A small multi-label audio tagger, trained from scratch: moe soft, 78125 training examples.
Rows from block 5 of a small multi-label audio tagger, named by matrix and row number. Rows with one number within an expert belong to one neuron, the router's apart. Each number is 128 + 32 x the weight over its row's rms, rounded and kept within 0 to 255. All counts start at 0. Numbers have three digits each.
After each expert's rows are labels from the 100 clips, of 14976, where the router gives the expert most weight on average: "strongest on" is what is common among them. Only what is clearly more common there than usual is listed. The data: single English command words and digits, spoken by a formant synthesiser in many voices. In brackets: how many of the 100.
# router: slot weights (model.blocks.5.mlp.router.weight, 64x192, trained with AdamW), inputs 0-63
# up: expert up (model.blocks.5.mlp.up, 32x96x192), inputs 0-63
# down: expert down (model.blocks.5.mlp.down, 32x192x96, transposed), outputs 0-63

# expert 18
router.36:091111137200070053059136157122066107120164067172116143168122092111142143144088109142121146139132148105177146101133111109141139161098165145202096195101121123165142148087148055139139138097117081
router.37:059097177127086072149155093180095135186137082052122108135173128186159146139175120182126127132173145089105142143137129134100142179131182126134070157144128102103187174105077128130135142156106097
up.0:155101105129102115075166122143099131134155147091165095121159098188211167144096107179141161133187120225193146087135134145143076152146084143125069094071120162062133105176116188112073101127142152
down.0:099145168090149153130170151116118202194157069081086103111167161090126117096128159110120123090144183116109083191176161153137133159182110129171115118102116165129128129141137170156163152131162090
up.1:150120150099137129147121115118112172099195159143109083127150098141124110144180060173169106120116085152056120198153117119102126122093090131099085111101144090092107121131110153144113163105123138
down.1:160200133170122156160130113129140114139135071130093125153123145102154160138154081133165088165121132113178146081162057094129092108129180155139190187094170058168148196192101111158076123088110112
up.2:203098130096134092081112075145132163123110102135122082159121120093124124107133122149182096133105130103138137147145146113077124149116125082178172207124126175135166158141126145116139170126110199
down.2:147146176128104138136082178069088085086161141129142151109117129106176170086102193117181100096088101103098119166152108149153063128089074112073165083181146138150175096085170116095189114124116140
up.3:091143147110122043076136140135156132108158161171183147118077056120201087116150113103085088121144163151111139162123134105122122098119112145113159120131126089109101135123112210144149115148096174
down.3:138211168177167146111121176196134102114142187069117158126181175166113068149080176100175093140124083110110148085078114126144174096158152154068085109119165115105090114088060110154132137170084074
up.4:170131129087137131149041182071168169082114116126167166095128110137094141141163178133169148104155118138080089122110067190104107092117124132140095104145123199145170133131194068137057133156152174
down.4:133085059160080159171132105145124119115118094107113099138150085107114141170157132176180147075116114129108098184076069097144152106124124092152084123159135087141124136157145104176096091166102137
up.5:106093089143182116113158098071199187139094147096142142097127061154151108114144166103192122144105176148128160168143151126109094121148114155156145124165110135174062115086081157061078121153100117
down.5:140124160164133130117072131136140126113083099163183151107175156164115107136113111162159094118171120149135167112153080092111128121120108105119090109087134171174104215116152117106168137142140131
up.6:156119182147086144118096071090171075179156117127176128113140090074119117194122076129097117094137128117062114161088227130099126084162106084133076091114118085114150121129134126142122095115132140
down.6:134123146106092170126118098135109097131187133095117123118103184129203101144105119171162138123113093146148150118114189144150184079161162060084059131089156125096101149166143134161114141107157105
up.7:163115125136127087124139056088121154181054118183128092143123134138186126114162150157044097135163175150154136118121124167130143088174126216106128130091154086166146145135149131159174086107109135
down.7:120136136153158140125149153116112092145158125193157120118130101155113139190116112151132139199120103078132134079116088117161108140053112090191146130157163141091041087052088121121137104118113190
up.8:069144115132109172205086228165145112131101116101089138147087159135146125155217130079181181146132090079107116168098135146110127057146166137139102115153076076137134133096110135204141124166121101
down.8:127149165127155091078101089093158102153048143093097162130200086097130148081087103122094098144098106152120124044150163082189080130123131133148116143104140091163123174157102120113171140157123137
up.9:127023081170138148101129110116072136117136117093173115117101080113134128128140162115098114134128074081171153137061050139157059112118119138174179100129150141134110164184199114130143172117198143
down.9:110127174142149158096157155158113110150071168068128109132161120135143196079123109190159131094098119099174077116114138081116168090140080114114088086120113122184153067110099152143042123121161104
up.10:083112160164169130119108134126194115132096118117115131137145156104129203098172098104164122121123121095108127137129147157104111064160108146221176102103089142131110139174152087172134087152128108
down.10:172145151164187092187143110131162110175147143057135132134125107112059138169137156141154127114143129100146121119141126076164163152089121110135119191104123109072100125106112120157158115126099140
strongest on: /oʊ/ (52); /ə/ (46); /h/ (31); word: hello (31)

# expert 0
router.0:167109118086115123119091158104167127159109156139136085106147109135145174127078198109163175131107148178192219055109133126114147173062138081110191112139054096139141092157116124107152154154085186
router.1:092205148183175101092150200122143125109175163102108150096166127167132094100180107149124123099134151160111154160176173107136100180151097098157071146188138168149135112125100112067084127191215065
up.0:084097068127131122131162118221094140104111155117116036103138074159154167107120107101077087130205119164092135136106147210178097142072110085138146099143132123162172222150108139162127145124105134
down.0:117147129182154170172130122159153131082106149167103162130100139113144071134121127111153105106157152121174133106128056132058177137140201138156076146045163109126165097178105115127165155124114168
up.1:125075084140101132116139190141157196077095123105153132146156145091150175156045136101160107174159057153156128140172208078202133167107139163122117173154078125142140195129110074148141099119124142
down.1:110114111192150142124125122117114100124197074178126168134150107135155156172132160150094086155118093091191098115151141145110099127143102106087182099120125112101138132110120140086152155073149129
up.2:106127135093193120109159152114110198083110088143148129151132176140127144094136177119167165108139141067078128170120182111078115131116102132114130125133144092126147141192104158155108098102111114
down.2:134119154168065100068083150101089129070151149132073127082107108106160095077118110096142117098095144123191104120081094105147086101144159162156105106145119130146196182137139119157140143156142094
up.3:102138200103194140165137178129169140164125117158164116044077148145107145109120100105123106110141142127113123142144121089097127144154124155122118087135097088115140144111072098085114140100105105
down.3:130105087094164133100106070164128159065142161134119090098134140151157095130133170157126143119163132139170098141079119137183157065144154100112119059183127173110110133115142099089075067195119058
up.4:111107064091120143198081199171131110134135158206116100103153126123129114162101139079148151119144186137062130170114118057109162125159141103171132154166138161088123093103085077142111123111148111
down.4:129097129186149132068122159148155093107148111127154100157122078108118152097170063160137153070109085123114110170121181199165147135117136136133121114153129118115167028135109138143104106163148084
up.5:151129155091111091150126097070124147188061202092076109084132115141147110135104105112142146109194162186114167111045090097095119142135097156072126160124119092136091125126091177160147151118154166
down.5:166118116138135128134149180122094095165101107089122139078063101190113131170119154098125122106155141090125193103163097117163109164173204137165113146172139092114125080127198094087126096136072096
up.6:118205104136104106095087230168171149134186065121049176111131167162132180064136150159120137165135124104151135150110145094086114148122172096142068073173120137126132108147100104139151139121141132
down.6:157153153120159070052183137072155069129110128131171122147169175121152146145183178135142110192130081156124126099171172093162068151086066190103158122123087122122110147119116114156137102150167114
up.7:160149143132080218100099133084079162146092118154179119126141114151075106149123153087073106172193109164140068146127090125154149165166097108136168184141098105141124121105131117164087168112104144
down.7:140075123085104169114105121122186156194105111170122114185119127140105095127081092089095106116097125085152118127161119128153102128156093176157099147071092055154185185113152156135086084080145159
up.8:118152110165071131090126190143119135135152090160114153094150125109180166113189165090112162092121145116085092144113164077111119193134207116155124139150113077137132129135072141144146113147167099
down.8:142117099134157070088069143124218187075104140089121120092122076097151131165186163155146083177168142134119155149130150129135158105155117123121097151135140105125137114123150099174115147127177081
up.9:114164160142159088164126124167126133162166113142101103109047155106138157127111148108096093116139096099099079075087126058127142132144120143137185114097107159112184117059052142159137144134161139
down.9:139108135147107127137143162100196089142125171112146121081134131189109118159134138143154182100153164128155125118100151176162124073120171100086110151103127181165106183117126130109159163176095121
up.10:116151146077120184103131139105130133115106165103145123195118171154123099144127147145177113089129153100139144099110126166137086091126068162131114134164164122148100100117160175113110103167149106
down.10:149124141098143111175174179096070101172142070123108114117147145044112151112109144123143133124090126149095139153109113148103122117140125097133200109113140122179162171103131115171170110156114171
strongest on: voice: deep voice (56); /t/ (52); /ɪ/ (50); /i/ (42)

# expert 20
router.40:115112121123101093092126051148136165142127124126183131114053123145112084101115112133121118192142122082112104109176174128156140182115117095115184162120090156074159140156143091157115126146110132
router.41:107130105098118105157106088146139096180136090130118137158081115142152120127140147081097160134088128118114124135096153147125140134165152103110127164098106131119168120085100108158166144171130132
up.0:156153184155084089112096101117143112174141070154150136166175093111149078133152116165103167157104142196158159114100121199085096100139118140113130116147134133102144163167090125104193155121158118
down.0:109073092121111185138144101109196165114157154131083135184136114126075133151204100134108139121101091106135123053080095163130085131133137150060135193154129101128065108160118090148124110100153180
up.1:115124066168083109071123113154142139138126099183136108132119098100158089116109109094114132122124171152107083098089185120152153110196113149105136165130100170102163114140138160154128121071190117
down.1:129148112170106067105092092160110103149163150145125140187125102091140097152124163181141154098131146169075136142096136194152109100153126138091062125138151131115123126083075160125098113132120091
up.2:132122150192023155117117128141097128166104135090130125107163093131124125107144119082161073115130117139135112082089153093138061163104096074158179103103150158171108060049183133143070173145135167
down.2:170165083143148080116098115144027130160125136118077143121132107153131112171121122128132148158121084113149120101118178090131167076112185110205119136101146162106171183112120094167152117110116146
up.3:097116118093151160103166129077059068141114108126092114118140144157154112140126150172102162126124206069176136108086073188098105132110168122147102144145145163112125119182136145176149137147115104
down.3:153096109168083157152075096049105079174174139132154112116153108189123083108115102165140107149115122147095121129166123132100137130101164147134144083089125099104091129065119157085145099129200139
up.4:122147143136118189099183163171104088138153082127155118121145140180101159043121185160132179143146083104151116116184120127111138147186112131144126126132123182156098136119137116055112114151169133
down.4:116131124152142083172136109120117121138127148062168112129146114103142148062158111088121141096167195121125139072134174165134068062111164182140143097112138093065141157098106172150188080187107178
up.5:150142164128095126040102084170163112142115075149139160138173094139113105144203118128119171157154079183135112110122142180139104132103156120141142148107138134129102154114170068149158138112124215
down.5:122092109140158165129078097121155158040140147088084136165083131102114084111153115151151108083108078197181156120096143126118131117124157109141086168140138126124160110130148076153121125152112124
up.6:190074088131132096124115167137139069109107157127124138107143141089144182129110090116111173102117109156169126113137111149150052127103177125142116121160122137131119119154134110113156136108131137
down.6:187154131117155120141103211149074119149136167098135147128110100181111110083097179151106106165123159137090137073141127146091101147189150194172072160111091127093164138040135127184128130106091151
up.7:180182182143087129099152077110094096156122162091101081133169106108070073123125124185195164138074106100152127141092129149145066086072093163126156144159121162147107134149144092181163119130162142
down.7:106120181137118162116146088161162163131110120043158153144134132179202132135097057129118183096167108110176089089107147153182134116131105103185068174129121088150108118106122131138103163162183099
up.8:158133094109160112118140113170138098031177122119119103110147172162145152124101125126148092162135093117180090096133108151139158119087167094164141086178102112133074087075123112157162132153117118
down.8:136172150131129124104172099150174123127107119121145161144155120117152150126088128132214146166124094134116123110159123077122087113128141182084105072121088116119136064135110123069176073125110117
up.9:113205127090153131099183177070105085071154084083150146111124108118153148130150150189095123128172051135188141080174167156129107140169203114125108079083171150141167146135166119133110078120189102
down.9:067111066168115136142143174085118087116195159166106161154142142142146138116140138148180143092152128129146095116063092199106128093118216074101153116166122174124104163128156165128177127187107176
up.10:137132128143133149125100093143127133115118077100158154118141130144124146107128105117083136118116145137135112155157105138130154132222104089080090158151108124177122138101144095055063133051155159
down.10:142130126126177138160126151124098163099121091160075116150112119115112151097137109145202126115102133127079081111155129146082128167176103140074141191102141091094193120127180138157126127135171105
strongest on: reverberation (68); voice: child-like voice (65); rumble (43); /p/ (42)

# expert 11
router.22:117042081105120163103096114138062173158070072120185113184145126170153189136126133164137130122140172122115084073099144121129117131122129113141134140092103127127155187155159120199056109167166133
router.23:107102156147125127122150154131091128150053130153189160190138109084108098117114121119108131159083117129123112107102102173117131112127151170142107161117164135136126209173177144144122132145149135
up.0:077124102199105099147154139161049200139158111102121095117126123150075121129147138068093171154079149139122150151136234158131145133154161115125155132106154197140129122115137092109122133145106113
down.0:174097168129087051144129160190111092131132073101115155153131157114117166150168154120073160136134060144081115114117096169161104139180084161136177155107144158128131086155142070139120173093068144
up.1:137045117175157032110092108161133173127164130179133081109172134150126078087119149140098084138073089148113107083183139105126133156125126140107153105123129156052120145135124140067093104142172118
down.1:124189136076120089123114156119132145139166158107122134104129146136117169148099130141123125149154123129099105147123090130183096111168089103169176157128112121139113123058128137192074118143123111
up.2:100111126147077106093129102192136145130115140106179114127106139165145119038159161136192127115156153145075152132139111163141111138127111080083156085119184114096189116156153130139091158118161104
down.2:124091122105090100169161100117104127141172163162128129178041141139116154110107104120122150126131186085113102138091141129148178096132099131161138111119070087126149116167078159103155121152111066
up.3:152137128107122123026093097122119128120141113090082046163133135202145140120111169167129135158105177128170165109064126115135119110162106109117120140166089098123102180090157151124086080078118137
down.3:156101122168137088120074137114165146156180122126112139088159081096178116151132081130122135125134132175188090094185131149195154135189128043193132137098130147160083113076106161147079099193106102
up.4:159092180056190117118103160090095160097138141129172152154149150099075092116195165132137102122083161151094114178165145137161113121138179157088093083117164118126111104113176179203151106193134117
down.4:124156119089146117138150134149108054132192128121072124110135156132154154086065107138116144137088101179152149116136142099156117161156079096143195142111145100153124153096123140106050139100160115
up.5:156115083093122094122146193066121133106175159182119138117133122075113171098092117148166081138150121138130145105187115212173124174134084066094109134180152163114122094072147109132088157163078139
down.5:149141165169155107133121174072092093124117150163130083094176122087159124076137116155125076113024129116093116154141130128153126118146095082138114195107133169050121164105166134115155115128102042
up.6:094093162098157131121099141142169138114102166183139093148159122122160100091161100147098079100148139172075093086141144156101125114127123078134147147126186138145114123116181154062088108117215107
down.6:033062215057078139179104165126064137105102129159117126117122125129159137163128135130112133136147169102082219068154111178065105104160100099078139070159131093114193098131131111128127093149167117
up.7:143120167145089138073079185129060117111121129094134083130205132140157127135132145181167125102147059172139122098119122172130118129136100157147149113146146122088086116108152165167139073046125175
down.7:187115098189200182129121092088109047142189093111083124146142101127164112144120099106095125109076101176168147115158086135131113119130201125128106136117093130122101137159087169077114114102117091
up.8:152122081156079167093104092119063091144103132141204138091148097139125124140121136216100143131100161086105157139121152127156111111126134162029181132124135086134131094175162097121176196076151100
down.8:149090157178131108142145109118174109056095153234126193148078119189161162130148127123105077107185125126140121173142117101122126104130173126130124139106088080122068086163113150099108154096131095
up.9:129138156098131145108157140122098102125105143121003089139172185084135102125162159127105113142152140122164148087126072098128138077200107146164110135153114105138124116149176180138070075119080173
down.9:172109142163153114098106166123104154206158051066124107105164115056168151146155151138158143082126124145096139118116122077144085176127114116124076118124122136122060141120034143170149133206110114
up.10:173118102145116112046106161085131109173112142090113088169128097140157122136154132142113155165168157148118145104105101160117090110138081142095107114175126109173110100134125159123105128095117122
down.10:094106190192133140136098134152104161115160152124136174069158098150160144130120108115095073126106112154161202074106124112148126101128138103118119139111114120082079094128122169088138086151160093
strongest on: voice: child-like voice (77); /ɑ/ (65); /ɹ/ (58); /ə/ (51)

# expert 24
router.48:125135179136139155139130131115130158128133133146106125137118109111153060084071109086119116093110121172104073149059155206151160106112122199089178136118127162123100090041153116142141160138118157
router.49:157070143117167111123057178176093106135120162091100127103139111158119158150159104124161083157124137097137203066124093133080088132083142045154145150124147093136105141160113120086072165161166157
up.0:094147134106136165066137127131190131103112119160111139147132140185088164095118175129100181147169086177153110167141132116132168071140094119162069192207072120128097089078143066089086095132042169
down.0:159046178141143155132159161148191113105119060145127107133174087104109188114153087109090105097057125104114133110112154121139105125125106185200093166168127054140137115146151121153118146102073119
up.1:202160138129123148116152070170148080080096123171136127140111080081170114146107183224113104100204131084151124135091214089129124065096130083112109140148170117163157100132121159085107150085142105
down.1:131101108165055109173144146146169142194130199117143114143113130088170085116101144167141088103117116138177113137124076125074101128167158162184151139125120155041166083072120093185108048160162089
up.2:156126143144061075106100152100180139129172127182082114135123161109110135129218144139134145160113109067108146176181122113155209066147145099106141117131145141156121055212155119179198092063151132
down.2:120125116104127157127151099149084145186162120137109101139099152156195188134088097080155127167085140135158120124119128116143137150149080079111084165124098091098077185126144088140119117141122070
up.3:132145135072085103151113154117139137141110104131104077134191109173102186160141051107123104110146088113069155152169145183115090113143082091078115162098113166152152160190135147105154168032135166
down.3:073149153149109120152113147130211111133109114118089108153080131136158122125124150128110149164047168129085132128059137099158136105151183175136119148102142125105149121141131132107130114157133160
up.4:124095122143132087149133144054125149152123081153096137152100137136122153160156190111185116147060166119089118077144115187136105059132104131146099077188116093155109166159118096162151119193173088
down.4:153139136134222174129122155106154072155139114124128117166154108120151143125100122174169139174087041092138097161139156085144142112133083132130172168093092134144126081060167038108135113122075105
up.5:121100182081128133198067159123151098131170137110079152129116144140144107128156152151044130167056134159126102056091126153119158145109163163120108119139140090099109117084137133126134059170110090
down.5:134165101108118139087106130141136127126112133131059117125147076144073129148196127167160134119119098128090199100111127075132114075117048128136125120110230134108099159137168160129102110059145139
up.6:151157146078098151142116052166127127166090145094151100137092174120129112090107150172145099165129085102109097134090158104145134082124119067173081105074114108151097115155127094198174097138133140
down.6:115090129151129116046131140159053096158133180176137132124081093092143147163139105083142121110110111058122147085135109168105062147096187137085154126180140141176158089078131103126123155140092158
up.7:132146183140115077117094113144147150141137063093151075109154129168132131133162083121079103142124116098131157181099194124134156132103129058116122110172130124126123148123146113134111124122153089
down.7:096100129153130123062107146152155091113137144113094103121139064096148078151148136123110180097102132100147123120105111086167138099124111114155107133141161064106114112176161036151141130112124080
up.8:134190076164171125118109169136157177082102156165164093152126100153131128106103090085094133147099114112117137120132178127058081134121145087114128132124120162148116140157147227078109101146119152
down.8:111129136173121108138147119123142159142152134102103145072093112136119096104083178091173056137145195156114105128103119208174175096143108157091125190113166094115143128122040176147101105175181118
up.9:084101158154075165091085150145130074138123145140090166167102114124107187134127145119115125170111087081152115069100155117104138073166102138068096136073117093177160127116130198128084127057133136
down.9:125087124115189130137163150165095122137122125125177150155080147138105160112125150064145099168104185160098142095116069132157177132116129111182071172138062196141152070170068134117134131130113112
up.10:140132146145121158112106171132145078113159108156125145132122093129117116156196145084151178131133156182153105104096137117136117083101081121135103199174095088148119117115175106145128172082123163
down.10:186154086143094122120092133095095177115172133117081172135097122135135160134142135195140123075140097127150103109130067157121108111146129171098037161122162160103154095156222065191133089106204143
strongest on: thin (high-pass) (56); voice: child-like voice (55); /ɑ/ (43); whispered (30)

# expert 15
router.30:122112124134112112111052148088133095102134137144174112107119101116213083169126123198090161138141111118150085135124174170139182139140109136104150163162116134149127159095177142158126136081129125
router.31:128127131121107146124102138081116138120103101088107092122094187145105085124162111138123140150080137132164090140082146132101098119114137142140079125139151132144175129121115117142120106164160111
up.0:071131155159130137105116109134101091166078132194108112142165137055182153095085182147120084159159075155159113063083117123119109123147138112174149129163116164099149141171130101109142109086139096
down.0:134140183157192161142134058143118111190078060081134109135118157110121151160097138117082123157135142079127177139135092120123148138087172193180106120126095181141108111121147107046150177063133111
up.1:121095121083170204110153123071149162132164133155100144168114101096150114120193151173177124127084136165139136091139131136071111100101098104175150126144094102110062124168086169174126126128174096
down.1:141134163135123174070087134140073132154124149140036088122116137141169117127149151156118129114168102134145157113079089155102188101117136123151164140172134120145170120113081127172060096110129122
up.2:100132098107120070108095082106151061154102092159128118149144173140161067175124114129105178146126090139185118170087109124113167137126133189095142160118162092066168105149156117147164131123168166
down.2:121160202142090157115129094133131176117127095126143159119126137163105148134160065109115085125118097143082140174178180087155139136169081062079095135090181148083172108128119126146123162177098116
up.3:146130169151076130117175108098125175149120165130077107112196173091134167111161132136142156161103154127045171112126207102080130124080126178148215121114106065162137142087123131179147122126120146
down.3:167166065137140102123092171141123090149100149072124106137103120139121119104218102147151137157102119164125092140097144117159124114148143091095152163125106153155082133112097129149114135139127167
up.4:176170181094117128140103099078125102146122122091140154203139089169161140141117214112105119165170113126116105076138147170181117106098176146098150147130164092118133162132115087145123138114145158
down.4:160117084018103178100155152104080135152138151069133138049074173131164142117130161113157137131169082114130100123122127090140097148120123126126165096139106110141096142154097083145119158107077180
up.5:123201100113190177149059084136160134111165148157159118145089122097160160146103092115127114106190102124164031130161113109165130132139114113143131109159127050164127089135151158124139067120159134
down.5:180114131149140167163089074117130135134173103151131098121098183159107160148127121116183170141086141105112132118146149172073087137123136148075129115193117103159141159120141138127128115110153168
up.6:126143132088139106136079124184071107202135102151105110154097121158114069099167133075098160175108160136148107206123188153125176108123133123116159135143130120127158108090179131098132081108094141
down.6:105112155178144095134150129163128124132193103074149113119146154144121170158153149138050130153080119153125126145216142112172106116149075102098103155151095113144131141114066104110075186062122113
up.7:182121101138104143110097171087164169124094099142159155141157115123102104177133166144147124104100130115158177112067157162075167133100149079122135154136114079099139157134116118139118140050174082
down.7:115158107250176117133113151092147139085159159156138162167111114100139156131139116066165079170131076138125144104138087123109101093122186122152101098076175107053092129091205100123120112147160068
up.8:088149139164178149142163156142072096116105099106138088118125123115179178144092083150026122093182163113116114126166174145172118164099174096080072129122166138146157098122115131160148125128098143
down.8:111121087122096104157129129178094107147152087183086110118194172071118067155115148132133121077130122151087094191139075095118134154130111094035170102112094186086099123107073181138143157140074106
up.9:099103101122108095137145109183177083092123117097129131147122140143102131123049092104084166154159114077173058097119130150150166158132173138162118145144169167159112170099108094117068111152148138
down.9:124145181090123128166123177103139140189087065163133107188166129135119143134108115151142196108111135154093146145220094128129072170125091162146092121111126113082113054123116159158164158102131124
up.10:086094152084101162152164105158082111116109136106150151070180136121105107102114154087145130084122142160093196193118119123138109190119095138192139072106123142101143088164093084090118192156121078
down.10:162087180145119141172078156109130160155159098105101117149108096106157133125125100151128142063110078154152196145082129079194138162136110155107077158095071103152176133085076143083119133165094071
strongest on: /k/ (62); /s/ (58); rumble (39); /ɪ/ (30)

# expert 14
router.28:113111185124180133187185123090118166145177101120134134152112131120118112113143079180147122141096141110137099146161120146190127113140143143170121131111141110114126201102181116146093091163147141
router.29:171127122142142126166136102182186112112122128172084101124144136163144154106104146102161109108077124106077163147083166098114163101093119135136152124136111134155171166083183135136136105075071132
up.0:153120134157164090164152120149065119068121133142143089161115198117106122126129149121073162129167141157201151145073143123145149098140122167130123143070133139145110106127128079135174144168087138
down.0:071131115140101136156117128174151148122115100083134131125142143162088092108098125125111170114138122120135144140151163140181142103096176096111171098140104136085177128165092129122096096097147120
up.1:088131072172108076126127156116152116108090082130140185160098151157092138109205065085125078139168123166131107117127203177120169063122192077137101155089131134157128114133118161116173104154127145
down.1:177149116134121091096121108173158122153213179107127134131168110083197121174104174138159099075091160140141169133111140190174154168113129104127130046186159128129112115124137101114140118114146136
up.2:159121134159145169123183132122102138134074129154087148167161122105087106131063072156150109108083121061127145114107061144105090156125144107052113175131173138120143083130108112167168130156152108
down.2:058145127163087101117102093087084155093183135177039146165139164135159152150143098136138113123226098133154191147139148140112130071068153154072135136120141075153193131099160121101088141109109148
up.3:100128189156131153111082125067143077152110092123172131126094118175175090111121111150097163149140202146129134158138134059161129126155101100164084152133107117133135178128122095116164190068158093
down.3:150141113053183159147078134117234118147095157153076144176089154068177114092181095094136147116094105140134076096105106204119090129092165169130125094120093108136087073160094063170128150119145104
up.4:135142090115123133172089142145159146138126163142118099125170166108080117144168157146161136145135143107149079137092119175148072085113192145124160082158132127114093165075143127184097130163109148
down.4:130127055079151113106136110083083196105128126083115153111091152171160151084061113144155123194108136113090080121182116192119087080142083105113135170111123072140046110072153161126127158119139130
up.5:112066126120088138152130092132119076094097157110155150145132120064170102111150146085127138092132069159171097108130068123117094134100189160165091106174166102126110152138171175128123141164105146
down.5:171129082131135132153105174183077132107157149096139161086187117104152108113148113122097076105152120136130075148097163114113051132176104105125113098157095155101139217075140195071127117087132150
up.6:109093112159090169139071135129070118077083129167107158093110143133188174151067117147122098061132123129138121087122082123076112174141189124125129145057180115072107131154159140144139135103149119
down.6:046154088119034117172117202145107070145130102084139139091153126179132078162188065109092110115160105137122104133114133108161133128140136150129081150134117109097196122136147108115072109081173140
up.7:139148138103134070094132076127111133200137102108136087111109180134145080140177144097176127166130155102123136166120122152152107094145147153097106133080148136111155139177119099122148112099122120
down.7:138073098146148162099128084107123161176152132158076153163095117102148150123116140184104130102068164114112127117120155124122141069151152165107120128136117148153055127102127106154130099118104088
up.8:142080105124144146167100100088156121146054135104069121131042165133161122111144091196156144147116132178169120132083126144068141066212141126155139136112105179096172118123142162101093138148119139
down.8:085148116109139130093118144164124094136157112163187125123179121072127135169125104103178135147114098075099128164113104159078135125147135111117127138160180121134113132128125118140163164116166136
up.9:109115069084151198158120163169112100095109120110121111156130158102073133139091148113139079113078143150119082090139100139114133078103154164123108171141107124160083189124111101169106133178140127
down.9:149110125130120110095122122122142158094139147129158133128139075158133166152182081119138161124125180136147104173095149178172111137117094124122131128160129094160116155096123139131126122130172135
up.10:097146119113140100112146132223126138117124128122142126097129058195165137157094143109057129140155124046135086136180151091139108083115184144150135139112092130097146181114130154139154101105127155
down.10:123145099097169103190131144134148107148187137110141088059112171112072195074176153157085118131129137174123160103086119111107144119123171120134116032137089164117140152146096149159085138101123099
strongest on: reverberation (100); /s/ (56); /æ/ (38); /ə/ (38)

# expert 19
router.38:172103071045127152125122103148130122132136132150178103180142086151102123065096179080167131176170109183192165145128089161086117187085165124123159075110093073067160127134124146131126176176138129
router.39:078153169067152122101143154139115103131159130180140136124185130129127077165130076182103161086151105208177131131114116191122107087189063152126158140148129134143084118090121139118140168150122108
up.0:154175172090096159108134134086115168118088142084092118079167107135156184186123113170121131109123092175080106099152094126136150087126125183121130140109139130131144139159112157069114160166164156
down.0:124123154128079128147126159115126152180101207109148129140167081158157103121103133145083095063156167152103175129147130130136132198090113097065117090056159159090143067140098198073175089137119107
up.1:118173140118187103171144140144131136102195066142116133126129113097093101160136189091139115115106141077175062125135091132157148104130178175112147130075138143068062161084176157114139067148122145
down.1:196096103134117146124150116105183140091102107110117069103097186108138126112120164111140110137126113183187086116125121103190083154109166126162069123154141101160139070140136123158092098170140102
up.2:092157124133113129061153167124119117107108058149136114138149171120082120113155136095068119164134105161131091116164182132103122136148091121080134115154103153159093093117148134166215151128077136
down.2:092137166164140171108143124115132182129140207128148146133094161093172114144064155189115070020110128130158092144093063101202137110133144080143144141207077088097142090176036089120101089123120114
up.3:153063127105131148159132104175088150062080103101179073075128119100115197191118120110192132130158134137134169231195083116142134154114147085097158115138158107135124149115065164112064102105119152
down.3:138134172118121135175104146072110093133175122173114131102150064135122116150099160113155101132133169127165130086112117083132094138151102129080115142128142131130160176134123138156129104168103146
up.4:162122138140128125125132150100155136113220205194134108139129130138112136145096149171076100127175122189118122102112153153173168072157108081124137134134142088079148132101106179165117109104093059
down.4:128127150177127074099077109130111111153150156142072180141150150094162090110089196112183154174149180121079117140108131194107135167154110110088147168140117138143145156072154087124118138142115100
up.5:127158194094094144091138138122106159107096066091109188162172143163142161117130164139106139135096027175136185095143133090116152112126122168165045135164075142139124135113088128084157144130109143
down.5:131160047123142187161134064167095142068116120158165154082165080176131060107151144106123124025116140153141150158106157164179122172080077129132126133105132162139135174160128155115146146117143145
up.6:147097116078092136160121164165098143138080183082174165068126110110181138183072151100117079092150193105106115123104116068157157152138091145187136118107120107122115103101144145088108174158148116
down.6:147071129071134119077149037120126061085137168106158119092143127096147102103120107114107175128153138083128153161133138124138106097122116154129111104178118139168112162166172157142140158181130142
up.7:112099104140064119117078120111087131069135178128120087159194112095159163108104149157123088090131132174170083089156145151143074131172101190142158118146122150116095190107142177101172123127109190
down.7:143133158116152110122104071072119078100118146144120134129059168153162141121136178127091114076125090130137100165111098071199120163090110150119124139134102141116127075186188153113128063149119092
up.8:220140194125078111136152127152133122141092108102108142178115119139136092133138112101172098109073118119088093111134101108136140118156158095088143135075051158149099105132155091146176185117110094
down.8:133120115178115188117073122143124160117092134079140158087166154145115144100117118139125140129080149198127121143191081117127123096114127156114164145117099154178043100116145105066058198129145144
up.9:128131147115130115125129150093172086111162105115156135170095165167128084105190141120117150208088145172166141168121147060111120102166153125158167146075123140090125131156140087136174116141103120
down.9:130045141120103171062135125164175129143083127126162120142123158165116137134125131146049135106119076143147152129119148144137088207116132117133144157150095103153144155142169084129137187147117150
up.10:115156088156083122087147081099151187155155151149075101117132088141148081129188111093126111107095130153128105108133196082135118134091126166135125174154078170141142115114137116173109164129177159
down.10:179143130129123119090084146140135165113160116144097187123164163169126111157145104114092081137151112093153092188104167153083106116106158086133208099100154105101130088178051194125168150144102156
strongest on: /ɪ/ (75); /j/ (68); /u/ (67); /z/ (67)